config.toml
arch = "unet"
train_examples = 295000
image_size = 64
color_jitter = 0.1
num_classes = 4
activation = "silu"
pixel_unshuffle = 2
widths = [64, 64, 128]
blocks_per_level = 3
block = "basic"
optimizer = "adamw"
beta1 = 0.9
grad_clip = 1.0
batch_size = 256
epochs = 11.9
Rows from block 3, named by matrix and row number. Rows with one number belong to one channel. Each number is 500 + 50 x the weight over its row's rms, rounded and kept within 0 to 999. All counts start at 0. Numbers have three digits each. After the name is the row's rms in percent of the matrix's.
# convs0: first 3x3 conv (model.enc.1.0.convs.0.weight, 64x64x3x3, standardized in use), inputs 0-21, a 3x3 kernel for each
# convs1: second 3x3 conv (model.enc.1.0.convs.1.weight, 64x64x3x3, standardized in use, transposed), outputs 0-21, a 3x3 kernel for each
convs0.18 100:395427506481516477511498540496406472561506586557560560569494409605573487533539531457483497490559517544570516375454421381458406536587521445437440496537579508497456439449517496547587508530593497535541460498563533531481479451512465425456462509522551566573479489524555517517523452509574557547529577548486549390510431376466468364506485569466541529475492530477467448497578486502469472603541523577585533588596554470499499551590581526510513532570481457483462531552489541625586425406384471527489474399355539587453558496465464523550476458549486509504522495504557560580590587564498598523443486454547519446
convs0.19 102:527525551492552464468377404546532523577556577542611620509506427522432498477537534531422405479397508431515493506497484586645518550514451577493399469548488461476531489553544544507487561482453447430522572487554549470460482506512479508485446597506446489467470509520566520541492444483475584506492581571539590534527581519536506496554487615596463622533565569517534490474380468496507469501527558550656606636583633431530447576566553525553549532549486446566576416498461538462462488587552531471533459584525542428384475537534555515609504511482600492458517553419495532546537594654470482508533543501550450495
convs0.20 099:476500485560555462583538543435482616480548615466519496645562522494409424481464479515496516501488474472493547453494475450416535510556597530471510393393527471485528424500519487564590525515596538468579481541544470502557518435463519485465505467499523525468507514512527488484473478583544478589523550532483569565441462579482485514377388554511541518442476478502548608417497563518480453518509513547488518491487552543523527561536581571501533541467469551467430588610538575503474462427533506560548512513587467482572538530509433465533528538532473497576536492609455496517479544507549545438520463444535549570
convs0.21 101:521478508527595604426545557494498504580462526470439554496589549487455499532534450477505471478360410509483450534498431467576592466541509479606460473522473527579550481514581472421524494411475533531578534500462544437534533556468523495477452454467581542574515463600497457550540546585513453514544413529494592594470498488502502480482489538525419469487422569489576535495432431549464363549525508472482525561521538498539493580554538534457499510548459463478414451476482511445509462510560527511460488524554518545487573492422525503564544474488503518547536614497531519527637564526524477471479583551529501502
convs0.22 101:470592572544558472525533498494533557517530546498581454498401576531446615435593608472424522455458528474512562543549558458513536512459489428501537420558449548509440522496565527412566509428519515466531523485568485425539470486565384462494480385474488587496537646487531638518388523569426503503504511459483410519537440552548595521497491492473481506513509444499398447528357492516560479539580541533523481473515553454503510502557557491536445431416477448398519489557490467453454441471556456459562463427489445399522458523502515459496506409499499510532441500484462459488520478488479583516508533527495500560
convs0.23 104:470517560509547485493555472547492460532486507509556536451491457553466414515537579557478451561536509451495564491479448463545411471468513536475458551373456476455533468477526456497589500524584465534504539491545645536511490561525451509543514526539486503518464534460484506475470489492437535491516549608469506506482495399487553505509456465526434472481448447578533485588500379439562575516549603573602548610560568459521510559608544525595550498520466514479555492563453470480528497497562495479517500494444594456463495497560448524548422515575569546496558505495546427515494454593465532495559566521482483531
convs0.24 101:501556553527550519541507520553570556586563501556497538603489534499510589507520496532457496469476559480528497463508466541515360486372463576534536476518536484493498583553559522440443500474510555522605567427567502397504479463465586461498492308551506513525454549559449542486489583454538488457473420488581516509479518515546535535564579527562596426484470398523453423441440426511503445470476525523529560468494506525517523471442439554489499561514515528557502524486504534571612549567564515533604479502482483436484530502447565549600578496481520493520559556555497500597524520506493491529472502528584537542
convs0.25 100:423466455470510525544476528441424447485480496522580562581522473576519470519515470491450467527573580513563551438467438428447466468553610469416382489445459492479498422431551567584576532585570570494541526594562492506550553495465463417461513533521601515541596517484550555501537519508482404500557561508477491409386344445391405512469486541487470424512520561492464449402458504436441471513512516536485528553494472527530455568577489516494453538584542525535491559508507615632546450436475505495586532449435363490500515468521491517528506570532540491567519454468487582557503522533516590508454471494478462511
convs0.26 101:507470497485451530498465426536575490516470460500477506485587602496515474434437502540568574501524515407454474526548483471432392468445406538514535424398484478504503566537465559536394552423374568516513566560566538392486459561466478414470496499577577527497531544566556605561547606479469439477488436516480518496360377387444426472569489452543497474541435433503533551425499436450539521509491486555532542576562599540508511468471506487472526507498486555497560551424471440422471479417509531412476454482585484499481384400468580541507571519432538452437519507590466470482524484515490407441501502530545536543
convs0.27 103:511454489499453452508477456554491396494490471551592543553551487540558463586538537516500490544602511524599490458552468484415440600545466537606448511552515473490468437420510500502374431491424572415480537442467483456517539439472582350443522496527565529536530530610554492530535460455601426475556554529499555532538571521503511516474345527515518473508545505522534444543617485543560436542525521521538538612561536516540480403494455531550509492522405492500502469503491546619568444488553524493518453532431512567461572528508495431534587375472498457507593550394541592501455504593481556555465497574547442502
convs0.28 091:494512501497481493542477477427422481529473499607507527448432470473435474516497488523495512549473517492424501503459454515439428508455454491478492508455406519515522511491482456487496541524526552455516553471490560488521516500479504462412518471488519598592559657680453568551460576579501626636497541555466475461466461457534509519450444478463435334523405427490504508495490454538572547586660682502603632453538527507455494416366422646440483471489497522537503509489433554477446571417409547503502497511515503463467507506495483495456503511477558562505483514461582632520485566479477505495453554508532489500
convs0.29 098:435439463502448473422467398539525526541582551526512524481505528468499577506524567514492528472484545496471500477522517502483483516524506511526504426488450473481502563483505510480490501494546526485542510502491533567535524491533542454519506498523539544488589627588563550517517524518497569559522590555516449531469453479521465566578612569544633553548561539544544495510525532529523520692674606698682682693738605457429476403337467444370455507512601506511503474512467495452573462481529512484529477482548500479535469494510488467508505466498467486472464509525523472471464523517477535512519566524516508453
convs0.30 093:469498453487524474485566486529580491512542496516576544482522505520538555474499518481486481479485476514509490521520514544526497559546527501500497498462475475447501525511524534545550519486560480523415491552439539515477503547497532491476502472483539592561545602561534664569533498563518548604554564595516504455502516512494498502544535526558556519556514504502506506536497521540512479611624704682758799621668709414486410420487391380502397487543505473523492428532496532596520527614537519544491458528525497507538523515510522540468522551522499510446474488505474493497454516502484498548591618629464454468
convs0.31 089:485496465529603468492504445488592490509580489497453495482480492453463456503479465505463513501455509515459513478457500445413478474419475512509526546442448504502526460470470421468438455467505479475501499473505498453537529508514497487476533513510553640529648758618535597520493603489558676562466535494494446510442392464534494538482457511430374406476412464524515542479479468523487495490566529535607567529630516477391467458394426514426506488493526508540553506442517534479517530382501500407520503494511502498500511468497528489504513446493543469519585547500628595575569580508504520516500542484485502488
convs0.32 103:526508526543536497607606543499519490552531540552569536548576505551515536501477511494458465507500513495500496436477413539537455338240477584563552484538593406401531504576514538547449482469489542532511562511553423490529496505481489425530425344532500468456481546455467501495570618528530464552468437529484527475490506528473481501565487469369363503470516477524433450443503503463537493555526512509497510554506535464541477556572531500556547571529448469435421481508529473425436526536467436465498483553486529513508561490535524559531583515494450416516601569515516614575477448534492425479484523509525557587
convs0.33 098:460514475439545466484487467495536475449530462496435452556492452505562497460493569505548423508607478485499492525496453490461417400389400555460445546474464435517530473493540499545412519470415462520478490542488528454481479464476532411443553512519599483541591432497552513502497498466498523449478468517520519477548542498437505552585577443526472416517435496495469450514572476473507501568554509552521498513510522544507521529498505567516552521639589348507513537403436611590505547449491531461535547487432416542484408420452404512515480537427546519426577476529545574470501495523571576552509465545467556587
convs0.34 105:485538571487518556473521488514489515520518510527557567455460431519452371600561570570566535579531549524495574494427446446441403457548539496481429559411427530494506534482506454483570535526569415480491378510552532662543410416503460409527537568554543512494511528532483484503510389434514498543516563570483538553476508390491468483497431519530562567524482512522566544527484442481445517573531551564567559565583580506531537519566579578580586503408460529483478547574548522541500579556549528551512435422484555557529536514500488467490420510568530587592550510462588480527523572612493550523525583526485530510
convs0.35 101:434491506503533453499519530485526547438525544459467566560604549515501519486480591541529585550468516538416459518516551417470442350469423538535573486554541422471503417511546495424441514496505534499590508424484582481442510426508547421464505486538501506525483525534493508527508485604510537563480512567496546587405479515492588605474468549509519495459476527496566608465517512490546555561545571583552601534499593517572524475530549493510505507498591536526499565576434504480525490389465511546557527610558328507578390486550441403478484333396524468465478455526478417453478506472480421477547514502543602515
convs0.36 101:482409470474525495468462505533499490505443488512479509459364399536536499595554510456414439481497441568574441505455463490563587495542493494447378533681538547611581477516538507432477525502411423409456502503524518474492493495555535581483589551472484523487550568552560581595558506530532565575569498492548520488457523501528486485493534519499448483418518477508551508453475404556574436529513451541507492550506583519508485593563560466485537507534391522562542495442475543493499489591567489474496527515496513476522389579457417443544471446502523509474512440410582620505577712550489442461508562514428467487
convs0.37 104:516515510511492559540545557485502556430518563492538514542503447507551458506525532464536543452534503460490511509498557568429581510550540489471531561464500506489482423574519474591571501441529388456512314374511438332464426494490534374482502414474462536487483501505505526565524513557512470564507491545521561524544628513535580524440463566469516578580510555502560589476585578473535548551509509565489563567585608513507465463546534547586537483447443528481478555503545513474457550532526554576518583487532495596571430528491456431498444396495502331420487466524501432540473413478514527454543514470549561495
convs0.38 102:555496487503536469477526542492506554516450503521501488517385484550491538557562544374366524508514449549556480475469426495528508489413419525405450539491478499560464521551542442429518545443465469536420452462435524401513514557527479492536453502489407473552474548515526509469527606586454523527545510513572531452597528438622559418455552502444477421469466469487490488570520448622570437501506553503522509492518593488532561523536557528491513560469387543510471492419507536539443551504461546456543526506466572510456523529489514530433506485441478497506536429484590486483616577459577510468513502473555510555
convs0.39 105:494507565502543561491503469567548499623548536555511476591496491592470431589574440509435508466476495500534556503518556504441413539434441485482503498432491524505567510501471618520506563405514549467421547432543571358581537531536584479497567426531510575521471644482462654502575513487572488455560531434548435436559516413554545375513550482591519502563530508482458450514527385484607418513497509505496485537523510487475457561527545545516503530459472514459436566478473493450457586455543596441501494448470472439446534511437550511390524476539515406504518444508551438487555510570517485485539527491572519470
convs0.40 096:455444479340477534435428492496453492517548541506458495472481434614495447569488558575504458527424443470354509531498482463485542472553540508490478557451517522458437486381474592494482514560522521485508547487490425504504512481492456439487445428509546456500515492534547509532537503484504525510552538525416535449602593458553524511541446429562504473495454518464520491535602499496518528538474487541510499523555516487528504438491520534472518541459444506466444441476449449462441489456441553541504472484481475538488547518500507430427516540444520479427439466486522496444603477403460497448443496523492524499
convs0.41 105:476572512503546556474524504484468459537507501479503417533401488500534547459528434512402479510518546504563530507581497485520479455495442406513546473499471488456400463461479517579530495444527555539514617593527499499555522568579573528498528460477530542579553608556524501408492547535582514510565488458449333389497503516526468484536441438514438469483484398522472452455542573513553476548606540575516473528470431546571554510493452480485443476506514534562486475497481546522488539490393479494503572575425438431480459473485521502487555563482499383471573542485556607575528490438522552527458492508558544536
convs0.42 104:520466522564501531571558514551584574542552568515521506427537580507536526520421448491508477565538509551529515511527518505378519534407523503538513434450464507482458566518507509529521446565583533442463437591460520596529518584537390454527416403541558564567635580573497473469539589509450395564466448506490468527515439534495304522421531529414587464464522474492540524609565460539449474536530529512521532508521466535514533509530574545563499542509527498543465498542537399465510448462487513491544503548550526488514578557526522521522361503475461502514533608542493580491430552455405474512452470509502506564
convs0.43 100:363384463429428415545540475510510489445421501543516568535603456596454473471442525475469377524525481480497499522508529406560504508513470600440479524476485476537547492506476485628535499477443515524431446556484532528480445517479460484465459528539584517601567476532579493555503491505524487484504505544558609558462460511523519530523524487506430496490472538529521497512454481454425531540498510521494493525477492473497504509473486548490506505510549439468394456557436536522477531549473506509402459529487480503451478399483494564467537518499599519483548493459597521475500523517472484533556489489466542509
convs0.44 102:436480474457436466428413484538553526520521542523470524456481504463454534517534495504475532417418531459443460512530522571563484544481505414405505484535416454434515518531452511567491480530521530532480505555482534515539464517514544496495585487409448537607493549525529564516514513504498467546516559525533471459525548527500510491470541555395608551477581466489472455484453540555607503460488498459506540465521528540526592500483524516456446493448517462508562431449482522553539470460441483440463411424415494429546485541573514519416419509531413510594429419550463479565480514595422515549493496544504473431
convs0.45 103:478506454532510420478577470466497527456431536541497533479505489483553546435461541432572507393555472432334482550563540525499527542510497524465442585514504532510541452516484430496542541441433450540569492457602555367424496547570550429429534498465476593540471619497401521524431534541516485511545485467502532531385548489523580541451524538402483433510517460478520475354581511393406472498508516521505530482483551533498511579514540509486456503570574508426467561526491558591562499558551442483519563530491543529588461455453498482546516352532576529452539483543527579553540450500564509521543565517496515553
convs0.46 105:542474493524521455449455423529452524583479518588531513390508556499512401512554515495498529462567490484524481525557511496399432484511551427498525460488480476545496501499509534505475483457485548513443413487484514500520524464527457433509460548520537509455462536482579515435545334556536404589544623548457480465545377467498425492481292500453580587505522399496504541512555497503482463540508500581554532589612584491476464523530539553555507600486370467548515476571459422527503466534446513510525520471549561509484477569549519474485483336487426474593487573595464482583529519575494558509439550553512532500
convs0.47 102:485498500546550404598569503555548486484518590492455547589588569573436591496538562588521513506430523442481510584508456436535487536478538577565514367417521463519496546583516532456521426451560567581627627495540462452461528481484476503557468433514520503515484573558459504478530559513346478567479442510551522438441430491457473473553555550592534552425437466556529436473441471499594515518519537559577534601567597460553481513536483519532556518497604556567629524493457517498566500460549392502516488553545454389479500509577516543614516494482416407428599563537487443544453433495472448524507566501584591602
convs0.48 101:480523456502555502500539486538529462581582597550523485475439387604477384533537567481368488449412523510458544505481413535545543552552437572527487495371484467439474541502459545574481502438392486493551451541560511500508505536576531579550515491438465505562475468574510481553551609600566559595441464469493512400557494415519550508476516528551585472550503492518507388545558456524524545536478516571496544599571536454518471457539520521544453509474452563523474511464494450481525528535512562568539490435426537558442564482497472516526478513515468422421509456510542477534550435512507492499490487489573564481
convs0.49 099:468520482505528497507456516521522555539565493521489556509486442500507506508408600483514477444478516460461519415492499526566480446439474531482452596377496476472515446519523472474551453488473418455503541559485587497520432424537538544501555491457599568513558544552598489556464486426424544480454418462498467534569613443436492537447447511514484455575584588468512443456558490494443481524527485465506480533529496522542520464493527525541549553531505536518494509494542494511514599614518530513432498518501515469405452433469497501564530516486620546491614579484551466447534530516515521489529563490474477457
convs0.50 101:500528490382508481507501529455475509514602478550503547520453455623517583607516581433414497506439528563430531500495444469607482577614397551474445582592474475517517367457534540452508499477426408429554482521576457464539505488482555551509533538495567558475540561559499474486481565496556589527528511477528473428586538411526544474445529505494506484565466497486507456609547421586452482557510517480539533543564536441521438498499522489530503486525455508540496535467555574571554485458535574526516483513456496554383589517475457468506449454414433465387585426454636634475537559519568546496478517478539501529
convs0.51 098:544537480486497422474508498443422414498495480519529521489588544450484431504550510523450437541494534496610601448413423435475393464352431498582505556493457546540471451496555443442537455485567586485538553481487520492503542547522525509493539408497519447552524450587506517520523532559568505564519458501477580516455491431550493487515489570591316493519566577499509518489497394550559499523554643487473498485504512529486473450443409478517520543548414480572513528479524508524523436556529524527516460518542493514367529583484525519566511481508485506504557580549584506606519486564577544539468502456436423408
convs0.52 095:537515472530572578514571538517597548543548556495489439459527461515479471507428381467501454512458424619533489518546506508477472511467548493550515448559510489544561470377539501475537488504513539506490475533514492607469585566425548517475395442483660570513646508527541436464609599468541435458514412392425401515482389524446284528517539532488505579482490475508534536574442532511402502498541550540535492483470415521537522537526545451463420533528461541525488497563474514497500523443450516420452489537489522543513495488484545492459454475511500483519476574501483598449523588392507512454510502473428448461
convs1.18 103:509519495463463504442464502562552608483450452467498549451475520467495473560561533491571571449529508472493451515442478525455521553506499463497464437497486385447464518486486464492506508550569517592545466507487459416460453454466401435542486553496501543527507554465420480446592603535544573505539620520506525502497545509501615491582545593460442465464508563469449458515493453534504527460509475567562536526566537510516514550584572509510502504495538408430505562547535523521455374329396540476478478473483596476504575526485529561504515414525619608460595527492547535503414429429484493481465469484625604591
convs1.19 103:528505531509461492483470447460442554472439469553508547553515435609467489535535512552468464465590474513577451495543510522538475461423473378517457486557464457435448551540489515470471552590452478462496420472502407428481435366420455454429464484448480596531565587484523512453509564510517473448489496441470487535488462509507549497535480491444455418475452540518535518439406538554583488512524498576520500531527471506569511551591527486514459509439540499490449454524551596539504550511503481462451586490593490524637528527467514490461539557542504530463494528559521528544472448537508463459528503553565571496
convs1.20 098:475485498553506484559587478500482466468489420465482432463502465494571529462556476622544550492460494536439375472566510414442448476432460537429459556471476505514540503548536443465516454511539507446440513477418493458467431561557478440561472472539562486473634507448541495439535494502523536537466537560477547658463474585509574630535556518512480410483479436567573562486518520422455487456461514521487538475434521507483514489495531480481504514539493434532584438402547551497424545441474508401505484641614477510492391497489476516512471459629549514511531418501477379490488375393446478473416521519384506518
convs1.21 097:454488530467454517499535531550531490483523472495522500455419440467501463468468490411487476476525473520514432575655466512601498439429446476434559510481512499536581524490526544515437510564456500473497515493459448508491361423464449432451543552549578475512519441447396417435519535502544464524488514535555503505462523571472479499630550459515470408484469557504424495465503552407443470548487485577578559425476492520534510547561562474480501413401521530485506391482515471435465498463491472418429466476496517520467509449473522454505452538495556499492590490570545486511489476470450410496498481577540537486
convs1.22 102:549544505523524469532518501464511518531463438561513490344532500439518429472508523558437448537487493488516505376454563414533571364500551493550522533571508554569508513530555520367435501447508554467458543558462523584488618482495571483441612485475447506515428490503491526543552468493646492443632503515465399441521531431538543418487524506462495527526475478446469507441390410464436493409505527507545549518517468489525517517576574498564551564517515420472457446486440577487455516529511524484465522508445605470520521412488563510433528480515540401457488580476467627437469594416535542541541464482558453489
convs1.23 106:534595536570544500503478461565545529475443457505456468420528593594554575553517478576505377502456375469438435452520475448470474488496458473530451410469543445534548533506490499547552392479626523556570508419503524437522561510601532565541543518502552553520480515494522476436600535564513548553552523492438521591513526483523542482540538446502423391439442589458504505515596607524523532509525521548578543569611524491514503504532501477491478485454618460632532479560493549502530438461505468493493450573549532524578489520414412401484489512439469538490506509415503431361539500448472479589519522549526611543
convs1.24 094:459499491463509479502515563478517524535550550479440457499588496565448499572463580517429476419410493462505552572580608525578600554558528491447482505470506538484423513607519535487448524488428487356415473439571527470511466486482494550485548495400495586555520664604474540501420475471437466337526425362557530561586533485561466462455480530441503611467502562563601595627601524525508504561534525477447435523517497519500491469436438496515510512529515533522495573539469573482441587567489508498484514481460525482552529520571622496478547501516491496494505510455504509455500556466407433393451481467465442421
convs1.25 099:453454497464520521466496474489527537529565587538579561498463472443514458552547448579586599486468497456467475483463549553547524538531484526525498354429496342406520521514488423473504539481515528530487580548489486463489411526496400482605484621566558525539587463458454413413493535459421475457476610511447454522437570589505599547500565516551461500450469472511507511512533536535465527485521534493529516484503528464450447478472475473462504513510463449401550533457573466533437451384407507441510435462436528581500591581574464471493415399431507568515594529504536499465423418411471503488447455487524576582
convs1.26 100:468426476446478531527535548422470482480519541526558548558513579481485473434387471471492516461538522539608567575448438464439470539483450474493486535562517515578607525484524508496417540491423364505501496569537504585535503554601474486531476491481495510436521537512572557559463478461490570538498534478546576525453469499511511486424418522369457524431526488551582511507582519482472438483490445465473468518548528505499516494497505503504487552596490551505447505476545484542502599613557525542507556550525476447538411423507537550547504496464490431417436407486488457474579573512566613485533517498480405446
convs1.27 101:481517501457524489427465524569549577563568523471480494550438503466483450563479457452533521510509499447463443545494384476508502438471466542537565532469567472465517486430471531465412550515425545609515443479641507405502424458505560495490544592472482502537441477489393436453445475566540471433547541397515533490468440449545517421465588603535541490489472505583460531565474483576494426506509524529496511541462477470489507466470454500497494511451551433393542458469509500487538453404560511519536554449447557486445554463515501543561576430468606571512600553442501541498482525520554442500624494503660580553
convs1.28 105:496466476523513485515498474450463462560536537578527530504517534496477486474530486507507517465398515505377539535519488550549557584542500512540539352492490398538474500523462526519492619585506496504606580509589563548523470448426527571472478528475462479498452536524428496495554538579437489470428495495467475473507466470517457543441517484470543435430409450447469478637610524490545523620621595582587578442475540537522568331342454382396477460529521498480458515461448522539548479491499487458475515519514428436411509530484498461467501486491447509555519539504503469544539480516458471446637671575502525494
convs1.29 076:417392425448416380551499425421474465375405379512496373501517502441551463428487492510400454505397461592445478473509593491587656524516517508459425457433434496421511484479532525514557597484497566499453572492514450498474490556503445547455503411423592564547573539527555496518508477451435492412491470440472435475421461515433427433423501457443447452463490459461448429521586594468506489448538505461573529474534476534486475527466459509495476477492529484390560549505552571489459527461421539470484468441466486554532432573575567535494453499468508423481493442433525421476556458464532533502528567506547520507
convs1.30 091:465412487446396477527437518499421555384287470418320512561554500550555488593584472485476464479492522471520564534423547488468517544515489431489403495504420434501422513501508483507495468459460527482501512408466520447520461431479404384458477411459602657649569599580571575528520548445578590502480533502556500456490521513472481477531424476491440491477404467548556461526552490564503495490522471525550458500577529434563454553631567486557520537465468476494478459466511539555511529511524444474465434487504563566587538519508503530488499538504471546492472502414492488493409465454558550526447453419525535490
convs1.31 138:482512494487505485485505481489453443478444434507472456517540538537541541528531552477480480471464476503483482528518506531532524528526513469462564462479564476511604551564541578590582584604586452441455467439408440433414503554511519576532496540490484462492519507531473440465486448485426404444462443473514489522503470509533490536488525528521544535512530558577568561577593580516546537579535573471416480472416487479396458419234393469388448469509499500542518496536493478464466471459456472447442518520493465472441475510489500436474450391463492433506550522557589524540550509545455480473503545526455478463
convs1.32 090:486486513510560582499566628512524534515512560667593669444521575527527504510437410474413432465450457434509495486480508532497498540414507524594508595590550481545543538599487469490488516488457454448460460484533524531569529468553568454427459573563472581419437563476458435406473503443487470473455479522547517490517521499476429469521443448458505539458440441565663645530559443535486407526497485519506548450482517544561555535548510443478446463473587489470499464555569511491548576503487482525538535556492498419484451477481499398552538407478460503491494443457465481519465564503447509462442454488477433445
convs1.33 106:534533574565573481551511497503530469508464536460535539514424465465422397482477449530576577508605638441610566539498505554519508540519556530467442484556472434488577522465452488467428560454507421508449598554515491603510501494477387478474457440460539526531505517593491484484524412461486433521515562494433512502520397478569427439416475504538601548484491526456458453479433391517449429508492440415430403480476470553530538518512526550509521477472424501439453583563495479569503524613596546576569461473489456380475463411559526495473427500471466441519482491478478563500507554506495501508501426451522436459
convs1.34 101:460552568473465500456434459628592574479473458434435427401437420498558532501576472469501489498518494463446475545537536500509549541497503434515405411463420414405410451485489496566574471572609493546495359503459402468462402512590544528524466424474503540466553600492505541522540558511439533449450480433486561617465555557463538501512461465483449511483505514496512484560683612560579573553565516554555540490477473497502513518509518533527535450490557591530592500517607543484431471442475512501528515539503590563518487465465460492512570488514546503533543516536427333389507449444461498483545596570492558515
convs1.35 106:541434431589523460562601529452479442487470464513532510436493501388471579426450572484444435538439425603561482452468529462370422460444420523523563540598525526567566435529529457515545457491494468402462474501438563509550444579577474473543528481495571579481497568513460456437500541550553581542547548546434499575389427531433491592473410444464415456479451440510580586474580523415510506467570537483547542490501522525531525517522483504495465523532529508519540459525608576561497604570497524498512542577582430483453447459491531577528502523586498504515434343493460376434561484417528581568477536618467480521
convs1.36 106:457479467400514524433426481477448487488524498472542492550440377490439454550580574433531535484539556416466459534566460474558453475445524532553561519584558481491539521573526568524542549573517491569580539463438417529471487437448547581559572568554400431442471425358568566447505575539581575512544552463498412484533462536454494599534442430524426454512565526522305471529498563541615571429379471534477469548525487483492474509490507494475503440373509458389540479538557520446552482408411479531525474556540460519543526480489502474463511565527539498507501608589466497508381448467595479510531493504598583542
convs1.37 099:561561525545613528550548545534485496559554471555580471432480587386546555467429476448455386542494481543488482507490423450437417492477448535472462568501476571517539482455504502541537446584575486575392489591514570468475455421512584359465518409520533478506512514513514475443457556556546514588542449461443522484501461491498398452590535461631528371498526379480529551500557541546507563498485546513480503590548529498517504493494484489495475502444540458490558457501593547570620470538587522536580463545559467575487400472519443445563532433550518433585541399424491477383486572445444492572462543556470542557
convs1.38 097:453540535518545566506493551564540554504522525429492511526520418567530472563566490450590604357456534370465528530480538465520523370444478520605569490558570611538537476520474581458372503554479505461569493469452492497516394510418507495573650551519510461434507488424483528427563495481593490499589489492570460484517467408546590574480449492556479471488481443548517506615504472570549552560473491654513463496445423521504497522506511512505520436422532569450428568541546551564572539491533447450503532567497531534519569534525556525361526560465592522489531597579394491567389488484498546555568553487531616531
convs1.39 102:509476577476418623473434520485549594421549586455577576550481482592551543494560458433389488504358514507397513481423452509540531554567572456430490448435429437366375486499461505544403558588455471453518489423531520469622450516456492528426444546506453608497447600468531570426452541502504552398411456419551423437618538430571576483539458548436383557487484495515535416438577524486546498497519441497567502439507461492486464526503504512492488506498490484466414510532495498473537496429544483409479456514434533517480485547487606518498621545506455421465458480569452450530446482547442479479451488440474536441
convs1.40 101:469447544427447499484472451487497520534582534454548483447508506501468449540452502464471523520471596576504588566526459556428412521453460466457526456523587552505603459405432496573441521570415426578492445558587501527586473460505504412506465473428537498465534515416524639430470456477439507538463482498419400570477403390513418412462505545500500440549433420497495480494426465526551559507475458474449402518532493499501502473477508529514541599488514449389529545421496537515534470476574516482508474539484478551486419464527488481494506466504536430424505507468516524471520449490559527492548520483519503441
convs1.41 104:469494543431469551457496550463477532456526521462482462511504496507591593524512637523467486495390430387382508476532441547531419442456490530432502492441471484441497575520423516526460523516495415451514460578571461540572498517518530456486608659517535524511503545527401493465491529492507538516554592536563451566465519528500593604524443470501506511491519453471488539540586582570577518490475517500552528498527496522486471543505473536536509537502486504439567465436515465495574483481562531530538375415501549521567557528529609530560481369441531412481518451444462497517507481544507515459519535489549488496
convs1.42 092:516482513526527534516507509575540529606548531604545471585460450522574485442580526556393439481404499449433417541418488522489566519543482448475518446480459493515495413479524424503606466475567543409423462427411547419394481548534533532430563543559527582603498479532466465483475533510468602511465466484510510529503516539589594549495489457509490488588535496474500530557478570492485484502484485484469465515489522471492527480500543486509541572560429490505551486513575498475465457425466450436459492595474526538400506484490465525561573542542607590551515445462532485530575550588461470518472476500505482507
convs1.43 098:465478500500439439441463476458472481519457579602560533453466505483552475503490346470488468464512550471529605581596534549550479532484489472466499494500478500581609480443532450438536547509438463491553538554462490588500482469412365498527424479514484551452535455468527396359546425442402391431431469500486499567431453587491455460519528541551581583537430427569606512497556476460429387546507526507457498481463447550531525521520504503480477470391460473521496440415572498493422480530501429473537542493542564564488477525492477401375407525441410444531480455523557476460522544507492452455438419437498475458
convs1.44 100:506479494479423433465428415427466503486533537501554486497433567477461533480504469568510467556451464563475514464505384505530485492470539469381442460478520506572547485408461477396470478405510566505519591501521529537483555503450540487426474505478460521545507448421565479497484437434551488465456457533574467500422357520507486539680544527477400544403532546381429493477561535549539559444508544468507542522587663485512450489485502534501522534499489482570482466512428520482464466419455501487553439498467522554497482558490493439392438493452461485501618444413548430387459435396436408508445446487513512480
convs1.45 104:497406454547547475486522454513484490431396460539517471535509559500520560460353525476526430574617448604627398512476461518464469526499517527512535484406504445481542480557529488511520511490486422441423558532431507497484496547556554458490491564559439465466417541547380400424482501563428351433531490410568564519531459550509387490483611487596550457506409486549562524482432463483412576429493510383456523479519521517510512534526492501513489526468491485555530479521501527480487631652515621586514512516525463423559511506553542573501440541572433559545472407419588484386624558472470513528458392481523475522
convs1.46 097:509504552511495565496505519608532563536509527454515534511420510491484494500614422537545486469399442458386482500392491491494506494465477505568505462510509510426522519437485582546488509551537518500381430387472484380549486571498508455513530520507483489550638513427531548505588629432465521536470540524574469461396482460527668570523533465520425483531591516412365478530537552570587516478519455537562495537534536503552573480502529485478497499485422484499533514495594534541522474371446525458518479483540452423411553460406458632590472500550610536544558577521441426524485490530470464481540524485482541484
convs1.47 096:481461414520557483483577512485476474500490534524520568453559490502432573548443543528501461481520438488490507490542472469442468487481413542484504546564591513524658576564507485461500467421516456362479445499534527565562516500503591570494599534532501512510465488507442496506507502490535540472496380487472622635527445461518432493453406452442486507508512498512561509567459432479474399483516487525523490502487505522567537510511485459484463543554601459458621620496484560471452598575549563510554552518573524508523429455435557514557589511549457484467447420412405471476544538569485459437551539551536511520
convs1.48 101:513506542482539550460502493545488457542488471570475448575532465596497492624538580409420491468511521430514494541553559404463491467395452429440502465499489485435414532485512457485467501535500490441482532546541462488474565505516637502477508493460503552499475478532506537519538479465596498489496458503458439471501433449575510498519554537467541463469442403579567474535446410522452503570524463509408399476412407526531486495490488496490487460485569499452489506423537606593564537593657431491484568533527555558554459534584548434451601508504560474479441433493349513509380465441496541542487493496510511537
convs1.49 095:447430424498565551423468451520485521481484524541579590518527493596411528580492569518470495497605510541620504532636572518517522535536539444419446407441471488473502493489546508492512528624599458518502554586552470445424488441415436454493511499510454552496449538464423438435429458467425377442432417354458594601527408458547406430528643597532505447508409454537510463443374471549490555492518565439461544498494512492513493487488450509524465576540509492424497480548545494531466609650567448503426539463505429443479505555541554508469445537491460495563444472495462502523470456500505502516488431522466480489
convs1.50 099:444467519439459539459414465451468489487502515460563598523581436488533395522602489414501569394529559483445524538556539502478549511429504540452499570545515554558489509511470498476431510531540504452566424476531460482458475460445522539495519558538543559497541472408489519419514507549586526499545600483515470473552478412561523496491492504425464447457499542615481398609370309583536524540439390529438366509535412496519494493500473489466450592526503489388413579544496558541533452437500460426433514500512507551545544483526514569507557544501540495505406512531448549598422449471528535493558537492545584487
convs1.51 088:484496451539527495454495504504504533568575539490534506444506504496508492541482492563524508522493477521483476595585519509563496482484506468463539498463517565595580444509521457459496475473502564478499506492521571525494369467544548550561503494472530501505527492510522506566543538531500449462505477425393459477532656456522553528462443522469559488441453473618495483585475489555584485513522500471502503519553475490485511433412418529498472403428481489516464514545428457439431522456464616505447569437433403395422518476466445367525570483527576539503562484508503488466446476469476461457569564576483482520
convs1.52 106:429433533525501524499518543576513506486439475556505541566569454476559400472520471454403510477449547475462454594558491587536440557503469528476527488454476528510517487491510455493520454472480517400453415387417478474441437501505338455459454533543593515581558505540434434471441452425458535539475570569523575541487543540492573516473461491535508463484444406548530518488478496433459453512452441475443461529495536475483483542523527516483499468449574555495573487490498453422453420447588476527602433537480458582519487525453495583565458535622578585550507421555525429537440435509473553535419494468466511497